A small segmentation model, trained from scratch.
Data: trained on rendered scenes of coloured solids on a plain floor, 97500 training examples, 6.7 epochs.
Rows from block 6 of the encoder, named by matrix and row number. Rows with one number belong to one attention dimension. Each number is 128 + 32 x the weight over its row's rms, rounded and kept within 0 to 255. All counts start at 0. After the name is the row's rms in percent of the matrix's.
# q: attention query, key and value (stacked) (encoder.blocks.6.attn.qkv.weight, 1152x384, the q third), inputs 154-230
# k: attention query, key and value (stacked) (encoder.blocks.6.attn.qkv.weight, 1152x384, the k third), inputs 154-230
q.31 099 [167 125 103 114 144 107  95  74  61 153 146 159  93 194 154 119 132 131 114  59 165 129 174 139 127 110 135 145 141 106 114 139 172 136 130 129  78 139  84 106 100 181 143 123 123 188 154  68  85 125 114  95 135 150 104 108  83 162 151  81  94 117 118  82 136 166  91 100 119 130  99 123 120 109 119 120 154]
k.31 095 [142  80 104 133 137  85 127 151 136 130 125 106 113  83 111 126 124 124 144 120 145 147  93 125 119 159  80  95 116 134 110 133 177 112 113  45 136 150 105 100 167 152 105 166 125 109 110 149 134  99  83 119 120 132  71  75  93 128 109 167 118 111 200 105  57 156  82 139 128 130 105 149 115 152 111 129 104]
q.32 094 [132  74 104 137 113 119 133 121 125 153 182 193 112 106 129 160 137 159  85 107  61 171  68  47 164 110  66 169 136  96 174 186 143 127 140 139 148 140 189 141 122 102 146 137 173 104  92 117 168 162 132  91 201 138  81 169 139 178 107  88 132 164 108 111  88 133 169 105 135 142  85 167 202 100 129 111 171]
k.32 094 [116 140  88 150  90 167 103  93 137 164 129  94 171 118 104  98  70 157 158 120 146 112 155 107 119  94 131 124 190 153 166  97 130 136 115 125 120 133 118 125 146 122 112 111 158 110  82 101  90 103 106 121 126  71 147 124  94 159  52 126  85 159  98 137 152 170 145 143 144 145 146 149 179 124 134 147 123]
q.33 096 [122 133  97 120  97 132 115  73 145 158  95 132 114 117 116 108 186  91 135 113 100 147 101 139 176 155 102 128 123 148 205 162 175 128 140 121  68 162 180  95 192  96 148 142 126 133 148  87 132 161 119 124 131 132 183 108 129 107  98 145  97 147  94 147 114 137  99 133 110 151 128 163 163 137 138 169 195]
k.33 099 [133 141 144 179 137 105  69 171 153 109 170 119 110 128  51  41 114 139  71  98 126 161  78 115 138 164 116 132 102 123 122 152 150 142 100 144 143 143 129 160 101  94 151  91  92  97 147 103 138 139 198  93 203 144 136 149 105 127 159 107 154 106 115 138 153 164 173 143 105 149 100 197 102  63 145  98 137]
q.34 092 [105  94 124  77  77 161 205 125 162 116 149 169 199 148 145 112 119 183 131  70 173 136 144 173  95  78 123 141 142  77 113 131  98 128 117  88 154  74 138  73 107 118 122 133 122  70 154 132 135 135 127 121 125 168 117 156 173 189  88 106  74 181 151 129 174 154 181 127 208 122  58 132  69 105 124 110 111]
k.34 094 [195  62 138 129 128 145 125 119 158 133 132 130 141  96 116 127  90 127 139 110  72  79 100 109 136 182 116 163 136 115 128  98 135 139 100 140 159 131 112  64 100  47  96 156 130 136 168  94 134 135 124 104 108 124 102  75 147 139 137 113 175 140 134 131 182 151  54 161 184 141 117 107 162 141 123 115 139]
q.35 102 [132 220 139 172 142 115 164 161 150 110 119 173 125 197 105  58 154 133  78 131 173 189 114 117 184 146 109 126 159 135  86 120 144 104 128 118 126 134 144 155 203 106 161 109 174 137 171  93  74  94 115 121 148 125 183 123 163 168  62 156 118 144   7  97 151  96 135 105 126 132 154 176  83  67 121 118 200]
k.35 108 [ 85  70 151 123 145 149 184 192 145 132 128 159 158 111 191  93 125 133 109 135 187 107 172 111 113 124 125  79 170 114  98  77 136 117  99 163  68 102  87 104  90 142 146 120 166 145 116 121  82 189 123 149 143 123 157 135 142 114 153  66 154 159  58  60 172 172 171 152 151 151 178 144 158  99 142 105 125]
q.36 101 [151 158 154 127 143 166  87 152 144 146 166 121 144 118 152 101 149 108 181 111 114 162  71 218 109  88 101  89 180  81 159 145 108 144 135  69 154 119 109 127 131 123  26 109  78  86 102 144  47 138 145  92 147 133 124 126 191 142 101 118 163 158 148 137 137 137  86  78 129 117  94 129 136 134 150 130  91]
k.36 099 [ 97 113 179 174 141 122 134  89 148 137 153  89 164 114 126 139 110  67 101 116 118 149 110 187 172 132 130 121 102 131  81 165 105 123 188 103  81 102 157 129  99 119 194  85 144  59 120  75  88 177 136 131 101 136  96 150 141  92 179 107  49 201  99 123 173 106 115 110 149 153  93 129 136 120 169 118  96]
q.37 101 [ 89 147 162 134 140 148 131  78 107 138 182 144 134 151  81 135 143 201 120 123  70 162 171 151 216 100  82 130  76 104 171 167 156 140 116 140 152 151 126  99 115 178 138 111 151 191 173 160 132 178  98 110 151  95 195 141 139 155  93 138  56 123 169 157  94 143 128 179 138 119 102  66 111 161  87 172 121]
k.37 102 [181 117 117 156 225 121 135 101 131 100 145 135 129 127 147 112 187 122 125  90 174  88 173  87 111 123 120  75 112 127 180 116 217 152 150 126  98 138 153 138 137  91  78 143 163 141 128 147 139 159 128 170 148 101 109 132  78 173 154 154 143 100 153 139  87 170 133 122 187  90 136 180 170 106 139 159 127]
q.38 099 [128 115  76 117 133 106 125 124 169 140 113 128 130  98  95 113 176 158 118 146  98 126 125 142 127 128 140 153 143 176  98 173  96 108 190 123 149 165  94  39 102 117 116 129 115  84 184  82  84 160  81 125  75 212 112 160 123 137 165 135 129 154 100 161 100 140 102 111 140 168 191 109 135 117 176 105 119]
k.38 102 [119 141 129 150 130 166  52 153 167 107 136 100 118 114 153 109 143  99  81 161 111  79 125  74 100 155 109 140 113 169 155 138  57 131  88 148 133 110 130 143 139 140 108 113 122 124 208 133 125 123 133  85 118 153 150 125 142 147 141 116  88  96 106 136  99 162 141 164  84 136 137 203  98  82 148 161 172]
q.39 097 [169 126 108 167 109 153 129 126 163 133 137 124  60  94 129 103  85 144  61 116 165  98 125 102  95  93  84 154 167 138  68 137 125 123 111 102 107 117 156 135 110 135 114 131 134 161  88 177 143 138 126 125 161 156  92 139 136 145 162 113 169  96 148 167 144  88 139 107 124 118  99 124  78 122 105  83 162]
k.39 097 [105 165 114 129 104 121 164 176 110 133  18 149 113 118 145  94 161 165 104  91 128 126 160 163  47 140 190 166 160 160 179 171 108 101 140 128 129 155 140 105 154 164 108 143 153  97 133 131 116 122 140  72  95 202 173 126 107 122 121 121 100 157 168  40 197 108 168 151 123 154 167 162 140  72  86 130 165]
q.40 100 [186 116 113 156 126 179 157 147 131 180  92 189 148  97 121 147 129  95  78 140 137 134 162 153 153 148 176 112 163 113 164 109  70  92 132 166 129 155 114 100 101 129 146 131 110 159 161 129 106 165 122 101 143 152 155 165 174 164  99 123  85 120 144 164 119 122 100  98 173 157 104 113  52 130 141 117 139]
k.40 099 [151  91 140 188 127 102  70 111 138  98 112 177 128 110 134 124 116 151 118 155 189 184 158 122 167 109 126 119 170 197  91  76  98  86 170 132  43 100 189  73  54 117 134 198  58 136 107 107  59 179 147 162  82 113  61  94 125 136 137  81 149 118 155 128 216 162 100 127 142 147 137 101 126 128 140 148 108]
q.41 107 [179  97 141 143 151 157 184 111 111 162  10  87  99 150  98 111 127 162  63 136 107  79 151 125 149 117 174 121 126 100 100  77 120 151 103 199 147 169 147 145  75 171 119 112 160 214 137 112 146 111 170 142 124 115  79 125 120 123 110 155 152 101 139 166  63 130  45  80 146 152 112 113  76 109 159 147 156]
k.41 104 [128 105 123 115 175  56  93 180 110  85 132 110 138 102 117 166 101 148 156  76 151 181 131 146  28  83  95 142 148 119 110 127 116 163 141 156  97 166  92 134 110 117 105 128 100 137 122 160 150  78 133 103 172 170 167 144  97 155 124 119 125 102 168 132 136 154  91  90  58 156  98 130 159 116 204 146 107]
q.42 096 [150 144 170 152 152 115 116  75 180 145 121 144 164 161 123 141 111 106 108 148 175 110 120 190 130  90 134 124 142  96 118 150 107  86 105 146 137 150  87 129 202 121  81 129 163 138 117 105 109 157 111 139  98 152 118 191 139 190 140 111 123 178 130  98  95  44 119 156 131 111 149 118  99 127 121 146  98]
k.42 099 [150 118 146 135 143 130 126 115 145 137 116 115 107 180 155 113 122  31 119 135 161 118 198 100 181  78 130 127 155 189 110 138 100 156 120 147 139 187 138 188 136 103  88 141 121 171 128 139 135 136 117 119 179 189 190 131 114  96 161  92 143 158 138 113 118 109 125  69 112 113 123 135 159 163 159  64  68]
q.43 090 [125  79 170 115 143 103  99 101 119 111 147 155 142 121 121  85 103 148  63 130 101 185 132 143 146 129  95 130 104 182 117 107 119 131 112 112  95 123 141 114 164 141 142 125 140 147  56 175 111 133  55 128  79 127 119 174 176 126 132  78 139  98 148  87 169 158 101 167 142 149  82 117 181 154 170 178  83]
k.43 090 [114 132  93 138 131 161 117 134 165 126 159 134 168 107 139  93 125 131 129 124 171 132 152  88 160 121 155 159 163 183 120  99  55 153 133 126 162 141 138 180 153 158  74  95 161 147 137 184 143 111  95 148 115  65 112 162 103 193 143 135 174 153  86 111 146 137 125 101 117 144  90 143 136 153 144 160 167]
q.44 104 [ 71 130 142  83 101 167 154 177  93 131  73 127 101  93 182 179 122 201 158 148 118 139  88  91 130 181 144 104 120 114 137 154  59 132 132  88 168  96 156 156  87 154  83 188 176 120 136 158  55 134 183 151 120 118  89 196 152 161 122 121 146  96 191 135 162 139  86 186 133 126 194 124 137 136  86 195 120]
k.44 103 [ 86 147 103  99 145 146 164 121 145 135 116  72 143 176 175 153 137 162 151 132 139  82 127  82 132 159 145 137  83  75 112 192 101 127 125  71 182 155  88  82 130 138  98  80  65 182 113 174 157 178  86 170 127 153 159 111  87 119 155 174 127 129 118  99  75  66 138 145 182 150 113 143 140 129  51 156 163]
q.45 091 [ 87 154 127 108 133 114 125 132  98 154 135 117 170  81  66  90 156 193 179 156 143 166 160 107 147 151 107 117 113  93 161 165 150 132 186 153 156  89 145 128 157 131 150 175 108 174  86 142  32 170 147 157 118  87  91 111 124 101 139 125 117 114 138 145 158 145 101 215 109  96 110 113 129  93 159 166 116]
k.45 095 [161 157 177 101 140 128  96 119 129  99 162 168  97 104  72  95 160  82 100  96  98 172 174 108  93 119 111  77 122  90 152 117 102 148 141 146 130 176 199 107 120 102 108 130 120 113 146 160 143  94 145 141 169 167  72 117 133 156 117 122 137 104 132 189 119 141 167 150 134  93  99 153 113 127 138  83 131]
q.46 108 [135 156 149  69 146 109 185  97  44 116 175 145 159  80 141 180 177 140 175  58 133  92 165 139 118  61 127 147 119  95 142  93  95 189 106 160 129 149 130 112 184 161 126 170 138 161 164  99 148 116 181 122 201 144 117  87  81  94 127 141 113 112 128 145 120 134 116 153 192 127 127  91  80 163  89 172 145]
k.46 106 [162 140 149  99 149 175 158 119 134 159 176 107 150 113 151 148 122 160 124  92 153 174 119 147 150 146 185 116 124 127  80 109  84 145 121 145  93 116 152 163  85 152  78 137  91 141 105 128 155  79 137 181 125 147 148  65  53 149 158 126 141 140 143 142 134 151 118 139 114 105 133 163 148 146  67 128 129]
q.47 099 [102 113 143 187 138  53  95 159 151  58 136 154 141 135  53 162 210 172 161 133 150 136 137 123 100 134 178  56  92 123  82 128 177 117 146 113 108 129 132 128 155 113 131 168  96 155 137 105 109 156 126 144 115 132  88 108 157  96  97 130  92 130 122 120 126  56 134 143 112 148 102 157 206 138 179 157 103]
k.47 100 [148 158 116 170 124 159 156 138 131 119 127 135 195  73  72 171 131 111 118  96 152 153 111 155  78 117 111  87 155 116 174 179 123  57 135 134 123 134 119  64 128 114 109 148 112 134 105 138 147 126  95 127 125 104 178  98 107 105 111 155  76 105 118 101 154 103 111  68 163 129 125 130 155  64  76 117 109]
q.48 094 [140  86 112  51 120 110  92 162  99 126 117 169  85 144  97  93 108 137 167 157 116  89 156  76 167 147 110 159  99 143 155 144  96 154 184 114 160 170 163 131 158  47 136 126 146 146 138 165  70  80 104 117 134 136 128  88 178 111 100 175  94 131  95 121 104  97 117 143 106  69 126 156  91 153  80 113  60]
k.48 092 [ 99 127 107 175 132 170 124 135 163 128 107 123 179 140 173 180 126 134 186 126 110  58 145 106 155 199 148 128 148  97 101 147 181  86 148 132 169  82 120 155 146  85 169  78 145 110 136 144 186 158 196 144 163 126 121 144 159  79 103 152 159 133 123 111 136 122 116 128 179 100 140  91  78 144 126 118 147]
q.49 096 [132 118 162 146 187 156 127 126 154 124 122 114 128 173  85 197 146 118 151 142 141 124 180 160 111  99 140 148 151 136 114 228 102 109 146 110  84  95 152 127 197 152 116 146 112 158 127 156 169  83 199 126  97 122  89 148 137 192 119 117 122 106 167 122 100 117  69 146  88  66 120 154  84 105 147 131  84]
k.49 093 [ 82 118 142  88 180 117 110 131  55 122 147 150 139 157 106 167 162  68 174 107 145 176 158 160  69  92  63 192 165 123 156 179 111 114 152  90 100 140 119 140  86 145 189  95 140 145 109 126  97 136  94 194 122 117  98  89 115  79 148  57 105 150 154  76 100 159 112 131 134 152 159 142 153 136 114  88  85]
q.50 106 [121 143  31 138  98 128  85 160 204 138 107 124 132  49 155 122 142 153  95 132 105 118 185  80  41 164  92  90 116 140 167 156 107 156 135 109 142 128  55  82 114 128 109  99  88 129 166 130  92  79 183 190 131 157 120  80 117 162 158 132 125 131 142 112 109 130  94  95 102 173 106 140 136  76 124  72 155]
k.50 108 [ 90  98 150 138  99 144 132 153 145  83 129  93 143 121 122 161 189 149 119 125  76  90  85  47 154  85 138  92 101  95 109 102 178 138 123 125 158 108  61  80 111  92 115 216 138 165 171 147 115 133 106 110 133 132  94 142 118 143  85 130 102  99 113 108 113 136 124 137 128 117 143  79 150  92  95 138  95]
q.51 095 [103 206 113 108 167 110 161 108 145 123 116 170 158 104 148 194  79 179 107 166 153 128  97 127 123 119 185 133 163 100 160 127 141 132 166 169 193 148 101 109 111 117 116 117 154  68 151 132 170 130  95 131 143 107 157 153 154 181 128 141 139 141 166 115 133  94 155 160 122  98 159 132 151 121 158 145 179]
k.51 098 [148 131 124 161 103 142 130 106 169 106 114 136 153 136 104  75 174 149 161 190 111  99 147 133 106 175 133  65 135 153 172  76  99  68 105  99 136 103 121  87 177 174  49 145 134  96 100 118 116 166 151 155 134 136 214 134  99 126 113 145 125 137 212 101 169  88 125 130 137 110 194 201 125 116 110 134 141]
q.52 103 [146 159 121 137 127 120 125 108 106  74 127 101 113  83 106 150 184 159  90  61  88 140 148 108 131  73 126  99  62 171  23  96 124  95  72 131 172 136  56  73 131 169  74 153 124 130 136  99 134 159  50 114 122 111 112 154 131  73 121 116 144 188 133 113 151 112 173 166 170  97 138  82 133  80 117 196 132]
k.52 102 [139 102  87 176 140 212 138 119 111 114 129 178 130 140 171 116 113  73  97 124 124 129 118 114 123 125 126 157  98 117 124 183 138 115 130 139  83 134 157  59 121  69 171 101 179 143 111 125 112 162 106 120 153 150 204 131 135  46 189 116 151 121 109 102 130 143 121 146 148 110 127  92 128 163  94 163 144]
q.53 094 [149 105 136 107 102 151 131  89 112 133 157  71 209 144 151 138 178  98 122 159  66 111 142 123 109 133  62 176  88 161 112  62  89 133 174 100 106 153 138  84 165  89  82 171 169 143 107 122 155 114  60  95 189  76 147 172  68 152 143 165  90 118  95 145 128 111 159 176 166 142  81 125 128  77 123 136 107]
k.53 095 [126 175 124 138 149 115 155 165  60 153  93 183 139  64 155 197 111  48 112  78  68 105 184  86 151 152 191 121  88 183 145 179 117 124 113 135 104 187 175 143 108 145 157 144  91 160  85 135 107  94 133 113 123 114  98 139  76 110  85 120 121 158 153 127 133  95 150 120 121 117  74 185 103 147 142  93 166]
q.54 100 [153 109 105 169 167 128 181 121 128  57 100 129 152 137 102  95 162  96  76 116  78 105 149 112  76  99 165 147 133 118 169  98 151 141 145 117 217 138 132  72  59 136 149 185 147  89  83  67 138 129 169  94  92 133  75 174  83  85 100  84 100 130  91  90 156 100 114 146 219 137 182 113 120 109 125 129 167]
k.54 101 [ 90  95 142 155  39 128 161 137 137 164 150  91  58 111 130 184 108 138  99 116 125 118 163  67 108 191 132 132 147 201 125 114 171 160 126 151 133 152  95 170 104  92  74 150  79 119  86 122 116 115  83 146 131  78 144  96 138 112 165  96 142 101 145 182  85 148  96 153 189 166  97 143 184 118 177 145 108]
q.55 097 [129 102 141 153 148 162 150 215 125 155  99 123 141 107 171 108  83 141 113 136 148 151  65 141 143 107  97 159 150 137 116 194 136 146 110 118 171 169 119 157 137 105  62 194 157 141 148 181 170 175 116 100 127 100 148 154  99 124  77  80 107  98 121  91  92 100 128 119 169 102 144 149 182 172 114 120 148]
k.55 101 [126 184  49 153  89 127 112 136 127 153 126 148 161 151 137 172 154  95 116 213 218 105 139 139  98 130 119 192 142 209 108  72 122 126 167 112 112 180  98 157  89 154  91 120 128  95 136 124 137 151 201  94 167 129  86  87 112  87 137 127 143 195 159 135 164 171  89 116 129  92 124  56  68 113 137 130 118]
q.56 096 [110  96 131 179 180 163 117 120 107 141 155 147 147 101 108 129 133 135 140 167 141  92 145 126 120 117  99 161 146  77 147 142  78 176 114  37  93  85 102 145 150 165 113  84 103 131 163 137  88 194 142 104 145 120 116  73 112 164 103 123 153  82 129 120 125 109  68 117 133 121 147 126  76 129  90 136 165]
k.56 097 [137 141 187 127 114 115 199  84 196 150 129  66 157 135 141 154 164  80  93 116  65  94 119 175 106 153 107 108  85 112 112 190 178 100 144 132 132 106 134 148 112 144 111  94 137 132  61 143  99 111 175 172 131 145 167 142 131 111 134 128  65  80  95 147 151  80 142 154 128 128 133 183 141 121 131 128  82]
q.57 096 [111  93  73 157 152 112 103 143 160 111  88 106 134 164 150 152 146  85 165 140 132 159 105 160 145 153 194  83 151 133 112 190 142 137 115 142 193  98 106  71 118 132 141 128 154 121 161 107 177 101 174 109 134 133 131 147  96 128  49 126 122 157 146  93 131  93 175 122 123  36 135  85 162  84 132 142 138]
k.57 104 [ 91 117 156 140 141 139 100  77 124 110 128 140  52 106 132 122 127 118 124  89 113 160  89 124 119 162  81 171 139  74 162  91 207  80 101 123 112  87 144 123  92 115 158 118  81  98 135 122  85 142 128 124 146 166  90 119 124 130 127 109 187 171 107  93 121 133  99  82 149 105 128 112 113 110 152 151 149]
q.58 103 [127 141 164 104 120 215 198 133  66 129 122 178 113 135 117 122 146   5 144 135  99 143 108  79 124 141 112 147 126 148 140  96  98 115 111 154 134  86 159 158 121 135 122 151 193 133 178 135 155 143 159 169  89 124  49 193 103 123 202 143  81 172 148 122 129 136 155 164 111  97  93 163 143 118 169 106 117]
k.58 106 [ 82 163  89 105 143 125 145 103 125 201 148  75  94 146  90  78  85 117 156 140 174 168 131 130 124 161 146 203  87 101 123 124 129 171 121 110 121 151  96 152 121 108  96 111 135 117 104 136  65 131 128 174  78 135 115 135 129 155 139  65 105 126 126 126 132 167 150 118  85 152  89  93 146  89 144  60 133]
q.59 098 [109 140  96 122 132 133 140 123 142 161 127 179 174 142 110 151 142  89 134 110 122 172 145 134 138 118 172 121 139 155 196  87 146 144 141  93 125 101 142 106 109  92 148 143 117 112 168 121 132 153 196 154 186 138 102 165 122  91 139 112 133 142 124 146 212 118 137 119 155  59 151 138 158  58 122 160  92]
k.59 103 [143 147 127 112 110 150 126  72 177 163 112 200 189 112  87 156  88 142 147  98 156 194 124 103 125 135 163 131 142 134 126 165  93 107 128 150 113 122 121 131 153 129  76 127 119 138 155 126 112 108 166 172 154 100  73  97 148  77 128 168 164  81 130 116 137 147 163 125  64  94 177 132 121 115 143 137 112]
q.60 098 [190 180  76  77 159 112  71  91 160 149 107 126 214  82 131 169 166 191 139 125 102  90 140 173 120 144 110 148  72 119 127 148 170 166 128 117 159 114  84 118 115 111 129 162  95 138  85  96 112 100 130 182 151 115 115 161 103 124  85 132  86 115 118  93 166 118 162 142  92 125 180 168 190 139 130 108 100]
k.60 098 [198 144 130 103  89 114 104 192 142 110 139 194 136 182  94 150 116  62 140 120 105 143 157 150 144 126  93 159 149 165 110 130 113 130 119 111  93  96 184  69 130 132 153 135 111 106 128  75 195 105 156 147 134 135 149 103 113  87 156 168 108  84 169 105  72 124 166 195 135 140 154 148 162 105 120 168 130]
q.61 094 [104  95 175  85 109 110 125 170 123 100 121  51  85 156 214 108  84 141 125 148 165 131 117 138 200  58 130 122 189  93 128  89 141  48 126 110 106  84  95 141  96 150 146 138 170 133  90 151 104 143 128 131  57 144 171 145 160 144 106 138 183 100 104 133 146  85 132 148 133 127 143 139 194 149  96 100 113]
k.61 097 [117 119 179 122 133 135  28 116 113 149 141 194 127 205 213 142 168 129  98 107  73  96 164 163 140 105 100 121 105 151 141 133 119  79 145 142  82  87 132  94 178  92 134 168 177 156 142 144  87 164 121 110 108 145 199  93 133 137  82 128 122 128 121 115  74 106 115 128 148 116 174 124 119 170 149 118 159]
q.62 104 [ 88 186 121 144  92 183 171 128 115 118  88 104 112 151 116 164 108 177 145  92 169 129 114 135 161 113 142 124 173 140 104 105 198 141 137 126 149 133 195 120 169 162 124 150 165 128  88 100  51 116 146 121 129 117 106 128 162  91 177 146 127 129 153 108 102 149 208 124  67  71 102 109 112 146 164 163 182]
k.62 101 [140 115 146  91 111 135 127 120  98  85 100  95 148  87  98 130 110 114 160  95  94 112 162 154 100 209  78 139 151 168 146  99 125 131 128 144  92 129 153  61 147 121  96  48 143 155  94  61 104 112 125 142 115 132 153 136 132 107 142 128 127 178 148 131 155  79 113 134 127 195 116 122 147 150 161  90 140]
q.63 106 [ 97 117 168 149 111 218 151 150  95 128 112 119 132 157  21 145  79  92 116 133 119 152 120 157 101 130 147 156  70 148  70 113 148 137 153 122  70 111 155  98 142 152  95 162 141 195 148 159  98  99  61 124 162  92 108 184  89 143  89 129 114 133  86  62 160 146 131 122 136 123  88 163  57 132 114 123 109]
k.63 105 [147  77 129  76 131 132 133  64  85 149  77 187 114 149 175  94  91 156 122  75  93 136 116 168 119 120  93  59 128 130  76 115 112 134 135 153  88 105 139 138 119 153 156 165 132 102 151 119  90 123  92  85 135 117 178 145 210  69 142 143 159 152  74 111 130 128 183 148  57 103 107 144 129 176  99 144 132]
q.64 102 [ 88 111 131 146 130 114 124 196 105 130 116 110  96 128 126 127 132 113 149 143  84 140 144 129 174 113 159  71 168 106 101 119 134 126 189 198 156 156 140 146 120 112 103 132 233 140 117 119 148 145 112 121  43 127 106 131 125 135  56 183 201 160 124 137 148 111 154 119 101  96 118 110 132 101 107 144 112]
k.64 105 [145 179 101  79 105  98 110  70 148  86 172 145 101  98 120 186 132 108 123 182 174 115 143 146 140  95 144 104  89 221  74 161  94 103 113  98 142 213 101 149 140 119 120 112 148 116 124 155 175 128 170 133 133 175 136  90 126  93 136  52 118  88 124 149 149 181  89 132 172 141 119 122 163 146 152 153 153]
q.65 097 [153 142 105 118 129 149  52  98 144 134 141 159 105 176 132 124 117 152 138 122 119  63 128 128  60 145 153 118 108 106 142  77 119 118 133 104 148  81 148 127 148  71 101 136 108 136  56 104 170 109 165 153 180 133  51 112 148  89  85 150  91 103 152 119 146 120 132 165  91 112 144 152 148 134  90 132 146]
k.65 098 [100 117 134  88  97 122  96 103 127  87 132 136 169 123  92  87 119  94 146 112 127 122  83 179  54 155 126  60 134 122 152  72 157 127  89 170 167 154 126 111 170 113 135 122 148 139 164 109 141  87 136 145 124 158 124 142 116 166 130 108 120 156 112 127  92  93  73 146  91 152 169 106  58 139 129 179 153]
q.66 098 [149 163 137 155 160  74 140 113 160 158 163 127 163 144 123 117  75 102 151 144 153 114 106 148 125 139 159  78  93 108 149 159 109 173 136 152 145 191 154 122  85 107 131 129 126 118  76  96 163  81 117 154 146 108 129  68 148 175 138  86 134 184 119 133 126 111 136 110  83 181 152  92  82 120 102  96 105]
k.66 095 [121 122  90 109 146 111 122 118 163 130  79 105 155 159 100  90 112 174 131  95  96  79  97 136 123 100 210  79 117  98  99 108  99 135 186 135  84 141 110 124 160  98 144 124 126 157 138 149 137 162 115 131 132  89  86 157 131 161 172 113 123 147  97 134 108 155  97 206 125 120  67 178 106 167 118 159 155]
q.67 102 [ 83 129  83 107 109 114 173 183 128 140 116 165 151 106  88 169  98  84 152 160  56 147 138 136 211 106 120  93  76 135 165  46 167  63 148 194 132 101 111 168 180  97 111 115 149 141 133 126 118 127 109 165 129 100 196 169  84  85 116 122 189 122 138 105 176 139 104 148 138 113 143 127 151 153 222 146 175]
k.67 106 [139 165 133 105 111 178 150 140 118 119 172 126 155 110 154 152 166 106 142  98 202 122 123 196 138 128 126 141 144 174 117 125 124 126 144 158 218 116 160  95 167  83 121 124 141 122  84 141 125 148 157 164 159  87  97 127 148 141 168  72 134 134 123 125  50 135 132  98  96 125  98 152 182 137 119  50 126]
q.68 102 [224 175  80 122 119 174 115 121 154 143 139 153 139 128  89  98 102  85 130 106  81  97  86 111 112  98 120 155 133 115 175 120 145 127 119 105 140 178 110 147 162 158  90 131  94  76 173 140  97 167  81 119 135 143 108  52 102 118 166 117 139 133 123 145  66 137  57  82 132  60 116 169 166 191 169 156 113]
k.68 101 [108 119 162 128  76 146 136 153 165 167 118 130 118 153 143 123 150 150 171  84 147 129 206 102  97 126 133 114  91  83 202 134 124 123 131  94 157 113  89 140 180 157 132 161 170 176 123 167 151 135 115  96 122  57 135  99 124 135 136 175  90 104 106 130 112 142 140  86 124 176 194 183 186  93 182 124 100]
q.69 101 [102 131 174 156 121 149 113  99 122 103 139 152 131  98 102 131 136  98 114  88 112 179 104 152 140 159  73 125 129 122 153 136 117 172 140 145 133 131  88 120 151 199 150 156 184  85 134 103  78 123 199 191 100 134 136 194 128 137 113 115 135  57 147 101 168 104 143  80 123 120 156  90 156 137  72 178 161]
k.69 099 [138 117 171 150  53 173  81 134 122 165 145 149  89 138 108 124  93 156 113 143 119 129  96  87 170 147 186 120  96 137 158 102  92 220 117 126 100 107 162 171 106 134 198  98  93  95 148 158 139 130 146 127 160 160 140 111 180 154  88 141 173 169 129  93 107 112 182 112  88 136 135  72 159  87 132 117 153]
q.70 107 [ 75 184 144 151 123 148  94 123 168 142 134 113 145 108 202  42 114  74  89 143 100  95 125  98  90 165 149 175 149  78 122 191  95  96 142 151 169 133 105 173 107  69 110 121 124 136 175 188 107 149 187  75 124 107 100 107 107 138 156 156  86  91 138 159 114 125 162 114 112 145 117 101 141 184 132 143 126]
k.70 100 [ 99 115 142 205 167 143  83 124 163 140 170 169 144 142 170 140  74 173 133 116 150 179 149 127 130 124 128 192  57 103 145 155 168 148 151 118 110 123 147 141 117 154 163 110 126  92 158 106 115 180 162 167  86 176  93 102  90  68 125 136 107 105 166 178 156 187 137 170 188 108  89 133 197  54  85 177  65]
q.71 099 [179 124 101 146 131 136 159 124 131 150 117  73 161 117 128 119 160 130 125 200 128 154 121 155 122 168 143 147 131 135 144 129 115 163 235 150  68 123 161 162 124 149  96  89 141  99  82 117  90 161 169 127 151 139 180 150 140 176 110 150 136 123 139 129  77 185 166 104 162 168  88 126 143 139 136 152 174]
k.71 101 [ 56 113 108  92  55 100 176  97  65 171 126 196 120 118  98 142 131 130 138 115  82 107 125 108 121 181 148  64 136 105 106 168 113 133 112  94 164 130 189 124 133 131  90 153 136 214 151 146 121 141 144 117 119  98 121 130 169 148 209 158 134 105 146 137 133 143 177 116  96 152 149 144 138  92 148 121 132]
q.72 098 [143 110 135 108 121 132  73 143 137 111 112 128 167 163 120 133  77 127 124 129  74 131 132 143  97  81 103  77 144  77 109 105 134  81 138  95 134 143  88 143  46 135 178 117  92 190 122 127 130  92 149  92 182 156 127 121 102  72 120 139 146 128 152 180 141 110 182  69 150 140 119  84 156 106 104 186 119]
k.72 102 [148 137 128 125 120 113 130 107 103 129 199 123 140 121 174  92 206 123 161  80 163 102 103  95  96 137 135  93  95 129 132 184 140  90 102 131 141 151 107 116  96 109 143 124 133 112 167 159 137 108  87 155  89 160  95  98  73 151 168  99  78 116 157 133 103 128 154 170 144 121 150  99 130 168 117  77 143]
q.73 098 [132 161 209 156 124 169 100 163 113 181 133 129 102 160 198 111 151 138 117 107 176 120 105  81 154 157  90 135  89 169  58 170 109 142 116 156  92 133 197 100 151 183 124 145 178 141 109 138 126 138 174 106 112 114 133 175 148 140 126 119 105 112 122 160 154 191 146 164 116  88 161 106  65  67  97 111 173]
k.73 098 [113 119 134 155 123 124  95  74 139 101 120 132 143  84  95 154 156 177 140 135 167 213 137 152 136 133 114 126 103  44 144 104 104 181 178  99 119  56 178 134  87 155  87  88 152 137 165 133  78 187 133 123 158 156 150 165  93 146 125 119 144 163 160 115 136 109 117 136 119 163  91 120 153 120 154 152 149]
q.74 112 [116 151  89 129 153  84 151 120 186 114 104 153  87 101 156 107 132 173 109 129 139 148 154 128  96 135 141 135  91 125 124 116 129 176 140 124 108 174 157 116 136 102 154 146 121 152  94 129  84 120 101  79 155 161  99 107 104 149 136 157 109   7 141  91 177 163 144 152 112 106 155 202 179 149 143  95 160]
k.74 111 [163 137 161  97 127 104 146 118 105 114 176 111 115 119 202 150 123  64 188 127  68  85 113 156 131 182 142 147  99 108 166 144 153 137 107 103 188  91 151 145 153 137 159 126 149 100 125  87 133 108 124  94 114  74 179  98 112 113 128 150 118 133 146 144 179 135 143 141 121 125 130 142 123 148 145 164 149]